python train.py --hidden_act="leaky_relu" --attention=false --init="lecun_normal" --adamw_lr_other_params=0.0011 --batch_size=64 --final_lr_fraction=0
Rows from block 10 of a small segmentation model, named by matrix and row number. Rows with one number belong to one channel. Each number is 128 + 32 x the weight over its row's rms, rounded and kept within 0 to 255. All counts start at 0. Numbers have three digits each.
After each channel's rows are labels from the 100 images, of 14976, where the channel reaches its highest value: "peak on" is the class under the peak. Only what is clearly more common there than usual is listed. The data: rendered dice on a table. In brackets: how many of the 100.
# convs0: first 3x3 conv (model.decb.1.0.convs.0.weight, 128x256x3x3, standardized in use, each kernel summed), inputs 64-127
# convs1: second 3x3 conv (model.decb.1.0.convs.1.weight, 128x128x3x3, standardized in use, transposed, each kernel summed), outputs 64-127

convs0.105:147146111104134133146128101116138093130133145148151120110123131103104141094104155135137085123108122116157124149141146135090159124122095112144142122147127127140156126135133177138177132111157118
convs1.105:142145127197156128198105159110136123091149102164188135204042231125090140116143102140152145133062092137158094069078071079115108133121140076138154127134152096094159131108158094129134103160131137
peak on: die with six on top (81)

convs0.66:138127090117112142150136119126118118111157138121123124156130139114135126123122125129123107162116115110119177147168137122122158101113156124136125117138132126149142117155116153105112174149120107
convs1.66:085126146150121161068096167112103107156117132108193129107122133169120132115123085103160146141158107112129174099145197115148097098108086102132100168159114174117077163120103121138156152135142134
peak on: die with two on top (69); die with one on top (30)

convs0.63:123135123140129140117135138120125129120132120135135146129153139139132123136142132133160128142140132132139156136128132155109135153123112142143136133136139116130149125133135130132140133134124127
convs1.63:134153173096225154148099143074102115120137068161083173125094064099137127116151154151104117150158126172136126152122094133150135160118163081116167133129164101093109087098154125126099085098145135
peak on: die with six on top (56); die with three on top (44)

convs0.4:117176109154126125109137107138151121138148132157137145148180152154143111112131157117144140112157137143154177170146119128143100131119119115145132160170148095139170131148143160129130163124135106
convs1.4:114084097122112190151131103130107148139120129102156108151117167140143099129153080091104097152100124090159157158096117113105116151164105048155062137162149137124118112119125110059147058141060133
peak on: die with five on top (69)

convs0.39:115142115123138146085137151116135141173161137125156118107161165155164074130137143121143132112161133143132175179138132181150112129106073157138131150160135088143161111139128127126113171104146165
convs1.39:115084130167119153159169154151108100123104099089148176130085071131128105142118093105156108113068144215163130136136168052108174120168119127167124204187090162083153039095137138169150179153140141
peak on: die with one on top (67); die with three on top (30)

convs0.68:106118128125120109150119100123108102107139097106132122142137162126099103121130120121135112127119147095129164106136142158139120118122113129153133128138113117121156107128119150127100198164116091
convs1.68:131139161095116146047140107089093088112158164097128089155206054163132123123099151129079145145156068076134120115124157086144132159137079137164160095131100163103172141101095155077092130127109128
peak on: die with two on top (50); die with one on top (38)

convs0.49:128143095134114120089137124113119140143149141131106103156130121116152136144165120109104119136121128143128131161160153151131136124127154146136136140113134111132133177172096177103157133112165127
convs1.49:118107168179128106144134184076220118122124173137165125154106123112140081135096133099112147124142134140108137089114129144165112114196151099202175135127047167101174099177180059157146150180100166
peak on: die with two on top (54); die with six on top (40)

convs0.111:123132136119122130148141136120138141118125108133152133127147153158119094120137113130159130115129154147154182121126106138131086139124087135151141146171143091122165096128152101154112149142110134
convs1.111:129134110152077061131163069155134117181091199136151104112136187134118094094117132100137132122080143060168167110158162108032074125148099113141074131125114143169129088142078137122153097176111129
peak on: die with one on top (33); die with four on top (32)

convs0.0:117158083127133144102143134114135131139157114138185115114152171154156110155169163109179126076165132159122184128150166170124148121106108152155151155164154114153158127131130155129113187120139150
convs1.0:108107179119074099151168132084132124130154177133130100148134115130155101136100109093132096140133143163104089158125129072106169109241109147218127177133111143167136094125172170164122125166114159
peak on: die with one on top (59); die with six on top (39)

convs0.9:162134129158151138191155123130163137100136102157153120177160157161117119143159112145145133129131119119157135079137106143095163140111108130145130153138159138131163101113139122145149143165088121
convs1.9:071146153022116139131073121201134151188120121111081105142116106095129132144111151167103094132144119148140134158113122187142102092134148199132118096129090116186079141144037156139104110139155130
peak on: die with one on top (52); die with three on top (29)

convs0.65:121153120108112127129139139100120132142167139130108139143119139136144138134123121137144100131110124113136167133137135175093132121099097139111153094154117106112140111169130186120124130145153133
convs1.65:084122087162109116151172151138128142136098123092079143168092176131108137139168111126085114131085117147165133125113121113154127156090165081113151110139115178133083167142167134194097099146093110
peak on: die with four on top (44)

convs0.80:127126151125112124144140113130116147108111090130151129141127164138108114151159128115128117117139107150132156080128138121100133135106102121133126132111161146133120095090149129136120122157083110
convs1.80:090119162041148114150173153138093131156128171133048114171062147097101124128148163099081148166205137133106118172112122170110107122184132176151118115135104102141090134129060199105092122142143155
peak on: die with one on top (27); die with six on top (26)

convs0.96:145152150141106116170141106116155138097132126140162143141137129134128144135154119128161149122110133156160159097169153129128162129145142160157134138149156135153178137121143134148126106135112103
convs1.96:106110133085092107081069110150097194132103168163195131115193108141136159158105187129128116128091178056131130113132129179137059130114136190111092125156135128190125103121081151123151093136126098
peak on: die with four on top (39)

convs0.87:113132103128130118124164121087112110131163116135141112161120159132149162124148102105156072114125131129131150136177161174119165119107123122157154130153136123149145131135120175129140175143152121
convs1.87:121133092158091109074140147137152136111147130136118096133131169150146150142185124126132157119081120150172115118120098110144116142130166064128155091074129119158112180109224199171115084094115151
peak on: die with one on top (50); die with three on top (27)

convs0.103:143134077137099128118152121096135111115124106144151124124139104106138122132149129123145139096124139149134160135170142148121164123101091136152156149135144120130146116128099162136114127119106121
convs1.103:099133175156100160170114175117217142156151147160143143188127124138118048111171113142116126139076154090181147090085159162096149132119103170153143111098162078196120158192101131150127089150114130
peak on: die with two on top (69); die with four on top (25)

convs0.55:128145127149133140116152119154142159105158112150160148129151144150148109138168109132145141110156161135118175104153155158106154160123143140160162159153159124161148131155154179144123161172142125
convs1.55:127149110100059072126128102120096131148131105157147078096169141111132137107115192130113099106194114109122162137166097125074141135031108176110097105121145118199123140116165120166206135137142106
peak on: die with four on top (53)

convs0.101:144132147112116137157129132141141134072137094121131116137137140134123112132136096144159113168144134125133143113144117151063136146116155101132114106119164142151155082128166145149159151163102104
convs1.101:095173137078153146183153140179115149132166060159062138139047109129122105109106156137117101152088075175124102168095165136140144141123189183165159133110118119136097166115086144093143097115160123
peak on: die with five on top (51)

convs0.122:145156145151138131166133140158148133107140108136156136137152152160120130136143123164135137122140146141155145112144161145137134124131131148144156145149161156138161118143174154141160151172109112
convs1.122:113157101102052090120129094151099127198157103134134077123117106140145140150138136158134091128206115127126165160135103112121138130027119182148051116106161125175138135118104163140167110139125128
peak on: die with four on top (66)

convs0.118:122137117106110114101127100110110127109131112115144129125128103109121130107132130105137104138125118132115134128135156128102140151116146133141135117121119112130113133133121149121163123107126117
convs1.118:181133125133188171161116158100132145134112107094107126164044086182102167144125070086109151133157088150118150095099090068136175130222123082135136131102102165091110150110149107125095111126135141
peak on: die with six on top (77)

convs0.64:126138117123140123105132116149146147110115115131138140132123137139127112140121119130149160127141143158150161136151133144144108139154166130140152117150140110152119137149077095145099148104093131
convs1.64:108166119051089126099049095112113164154088138120156082074179101151164175135117114139111069102151164100145146099145129125111124102082149131106109101144094135184066138122141063114141105106150086
peak on: die with four on top (30)

convs0.25:148154113141125133123154125137135160150149110133160117117147126147148135156154132117145137121134135172130184130156148156132122162124149139145158149152153115132130144139111149144142162138136148
convs1.25:158135168155157120164102109110126143100110070178092096051150123089115159186141143135121109123131149133111130113132080145144101229090166068051102125102117120084156112087171095121181135061105100
peak on: die with five on top (54); die with three on top (30)

convs0.91:121130099140106106083134144156141115146124129143140124123132127145171131117150141115149126096106144130147132140156142124145154084140105149145136117149133129174146129155129179116141165157164140
convs1.91:149109157207141141109079169126124142145061113110253084109141197126143169127160108112158100126130124093128148082102116126085069133135134108117125143137164148137112105128155175115107107092152106
peak on: die with three on top (58); die with one on top (37)

convs0.112:123124147126121131129124131141132109117122130128113112146139126123105140117120139133130137119125113126145122101100112101099125111159113117085123086124106156109136078128138115140148088148109137
convs1.112:173129144120137073104133136092139127135153120120071133189107075119118164125152115101107164152126142077066084108113175128123157142151196208126123089103110110121156180162112180135099176072160133
peak on: die with three on top (74)

convs0.15:113124105139136130119121111110121123134109124113152116128148136132144094123145140123131121102113135139117161158124117110166127126133141136136134129115138122151112152138136088098129133138144120
convs1.15:203101121137077102098151086105138079143101145087205107114155110140160102091093141083128155116194117134109109180137092137152110099125133086053114142133155131120149134161113070103150106142073084
peak on: die with four on top (55)

convs0.117:135152093139128136114161138132151135134151119125125131098116125155124122153143129144172115104134160159130130144148145153121128103144126135102168096149141151127134130139140159123145138150132137
convs1.117:087127154184154129124176187117165092115102204121119106147144176114147143173123114089122157116089107120181124128141144156119112071144146111175178164144081172099170119171172105153121130175105161
peak on: die with two on top (64)

convs0.36:118134174150129128172115119137139130138118094131125145116123121146118078116131106143116149096120112127126128144114101096153105116129115133113111141129124118117120134121150076127097117159120103
convs1.36:176159159120092088100169025100130101125113105076153108100173149141100114148079160131136127136174113120077102148159096070147136130129149103105145140082122068086168125144175086117121072124151157
peak on: die with four on top (54); die with six on top (26)

convs0.120:137152106140126158115166133122130131149145098135130098164157161134163111149132139126135108082159146132140167146145112177147110142125112151145145147131149124134149148116111162128117168112130125
convs1.120:087116134142138170079128143127146072125168226132143155142149068130126132156147138106120117081084151124180093119171139135180137076083143097084165116130140159110161120113139075141170156137137162
peak on: die with two on top (97)

convs0.20:117111090126124126104148131104124123156115115126147127115113132137150127135156155121126113097124130140100153143135130142150149121099128126153152130138146117171126140136107120147108145162144144
convs1.20:108144145228214172166130177092133106087151074120102170203164091106114139126134129142109186137135155148143053120065119145159110173115168091142161159089135142092107188141140143110083129119135137
peak on: die with five on top (51); die with three on top (33)

convs0.125:136152153133109133139141135131118148132134137137122150133125125140123122136151169146153139134134126141146146105133157132126114162137116125134137146138127126151146161132131157133142136175148135
convs1.125:154163113143068090141169074163118114195123122112109127103145133126119139117103101147143121123115160130127191143125080087076136123040094115146088150118154142157129120127184098153161102135150152
peak on: die with four on top (57)

convs0.34:144128117138149123142140130127128138097155125125133134122141149148112126155164133151147122139143145159143147094151138145125140116165129138146150128128157146134151147122144115132147136152137106
convs1.34:098157113101153122085079159168127153138089111119125156151125182087117184096175171117113120132165159124148103162092082203089041144108167137143106132149126131143079140144039140125103111135125115
peak on: die with five on top (73)

convs0.90:130140120131126153142128151116132135137129112135159126106181117182146140140125145145146127095149156158118135138143124178126122132116086153139154151153123104126137113135153113138109139137118126
convs1.90:159122137132092104175099148108136177123146095108080131150132127112123095154096167159139133146081135115063139184098132165144099156177193104139123085110128118069148179189154180102122080125161087
peak on: die with five on top (46); die with six on top (32)

convs0.88:129136111119127124140125126133131112118119120130150107103156118141126127126136141131134128091119123137130136141137140136118151156139129127129150132114144141145148116140143120149121136143120135
convs1.88:098135138106097104150129080184199132141172117148116115140135086148142066110138158120084169130161116113195129155080184131130103158165155166102135126145145086188139130133077154096171108164045128
peak on: die with four on top (72)

convs0.76:144123136120123137118136106135105135115150124131152129139129132144121163126134144129117114132151109136133138116144171148163115134110134128140119154150135137120151169111131166119139139111167132
convs1.76:125105111166064108186123096170103150138090132157164143094116210099111151111129157119118099127160176108094112123138044155101081142183136129072087106162103101150130137123114141106156097156143100
peak on: die with five on top (65)

convs0.61:140144131156124135120156140123145145134124102134150124119143138141145103127163129113131119118129131156131168136157131148127137150113099124148145151135160122162143134143147149150142156153125129
convs1.61:090109096111083083038163087118082122137170156137166087107117191121149126125137117114128112109179134109074100159135128123103161103225151077163109130112093096144127170166148199108095139168119139
peak on: die with one on top (37); die with six on top (30)

convs0.110:136147131144134124119111108158143134093144083122162138156171152147106107107152131092125151135144154156153200106159152167149127140161159161182136192149164131181146131111152132127129161151101124
convs1.110:075105149084068088185081083131088205110140153180120140096105081156195144146147164147109095113153144100148145122132135134140071170151158192149136108127122087190125159077149131126136083162099092
peak on: die with five on top (66)

convs0.82:137116094153116138104110122114125122116122102114118129144121127094129101109124138109100152131122106126119163138147127162126138165168144134155135162174116115134126164105082145136138155094127134
convs1.82:155156074143122131062227096078105125085130118111147099074203161131115139092180135127148097135136091113095123107139131096154144093121161122144108095084173092108173137144204084082087140120113152
peak on: die with one on top (35); die with six on top (28)

convs0.109:140136147163170145148154150169133155160149128142150136169178186139150120159159141135165150121153151132140151145122141122171127143164162150146138156138146124178156168105154115130122157189154129
convs1.109:086094170100138128222135132109179156139100209178147163129109134148118165108151136102152131136147151128145172081170087185135123078146071096119142160183124157119184114151133059136187127159145122
peak on: die with two on top (84)

convs0.51:122156115144085119118142096104109111109162119148151162137108125138145135113140141142152113099127124156157139118148156156125175125108079147155169114136138145121149127151125123145131133108119120
convs1.51:034147142151134104176139109125156139127144166158129111167175126186117115121124165135078150098141149091137097181146170112077082116125120149086121110104194100185134139130119117098166065156104119
peak on: die with four on top (60)

convs0.107:127151137148148134125152151119131140152142141124157166113147155139160098157146147114120135082152102147127172158132131179131104131097092152152122175174141090122157131130105130136095171110126145
convs1.107:168098148162088132036178092065147114134124156073134123093146119121148044131106111080134119135150169087170168155147129109155164134240130062155134126136131144103149126146134105104121139207147151
peak on: die with two on top (67)

convs0.106:145157149140120137169151117148158110118153121132162133115142144146140137122151135140161119108139142148138164149149129160123135162127110135147156165149164126131151105129145137156149145182122139
convs1.106:123142096145084119000202062151131148162193138116149108123185115136147099122192134169157124105157135122128116122199115131127126134101182137079138070148173073150110162074152122092142140125108134
peak on: die with one on top (73)

convs0.11:113139127136139128153114132128136123136121136135143120122147133135108132124124150111123132097135133111121130138127119120130151106107110146122137107128131133139131141091130127134111119136122132
convs1.11:145149197143169150082159117128163111095128099129125124087151101104118108102121190141125162155173084162109117112143159109164163124187198111063135133119146112063117125150159074100094088152129113
peak on: die with six on top (75)

convs0.48:130148122130126125117150134122125127136146107116150135093140148136167105134140141116145121088125110124116162154126133155153113139110103115131144141155133120130136123136121113143101152143125128
convs1.48:200180156154167144171136160118110090119055069117093137162086122102079115172080107146119167114095125135136046137119121107158139141124085086087123121113136168124077106137126133118101142095175116
peak on: die with five on top (49); die with three on top (33)

convs0.73:122143133126136137128157124115132141136148128121163154106179146143164090131120145121123132131147130128135167119147122155118110145091085116153129179171133099134139110115116152153114168138120124
convs1.73:126095123126127169162130120103211118139167120194092124138106148139108096106127090155146100095121135213150157102111168119146168116037089161147161124107128134135147119097114134182174170135122124
peak on: die with six on top (42)

convs0.1:120142123151121129136147146138137158132124122132145132143126160158149100157156102135147149125139147153128181103157104114125125147154096152166111170140134132197138103104137132155124105160127138
convs1.1:096162074107131132116158136179088148132150172103157138128152131135211179182152144125135093120084137109113116119165091172131079142133144170077109112141118150130107094081099141087109123143171132
peak on: die with one on top (30); die with two on top (27)

convs0.93:115120120129132107139130119137132104117143107119157115143170157130140107093152114121178111145118127100138179136126134127085135136116094114141135129135146103156160091147148117129138161151156134
convs1.93:205158110154118025122163117141182153153111127108102103108125128154155042108103124095124083163131151108119112165124151155159104140135153103110155112083141082131117101169173133072113125106163085
peak on: die with five on top (80)

convs0.50:111118098117132130116124114143125128112141123115133127144190152158124078107138123132138112113124123117117164103085122116173110086107146156125131137147118102104144109163136111099138197121138102
convs1.50:099059062168122118121104140092169141114038166139155177113075128157091108119056130064163122135121130094097153154180152155114113142098056141140108135081091133094158143192094093176142159119137112
peak on: die with two on top (31)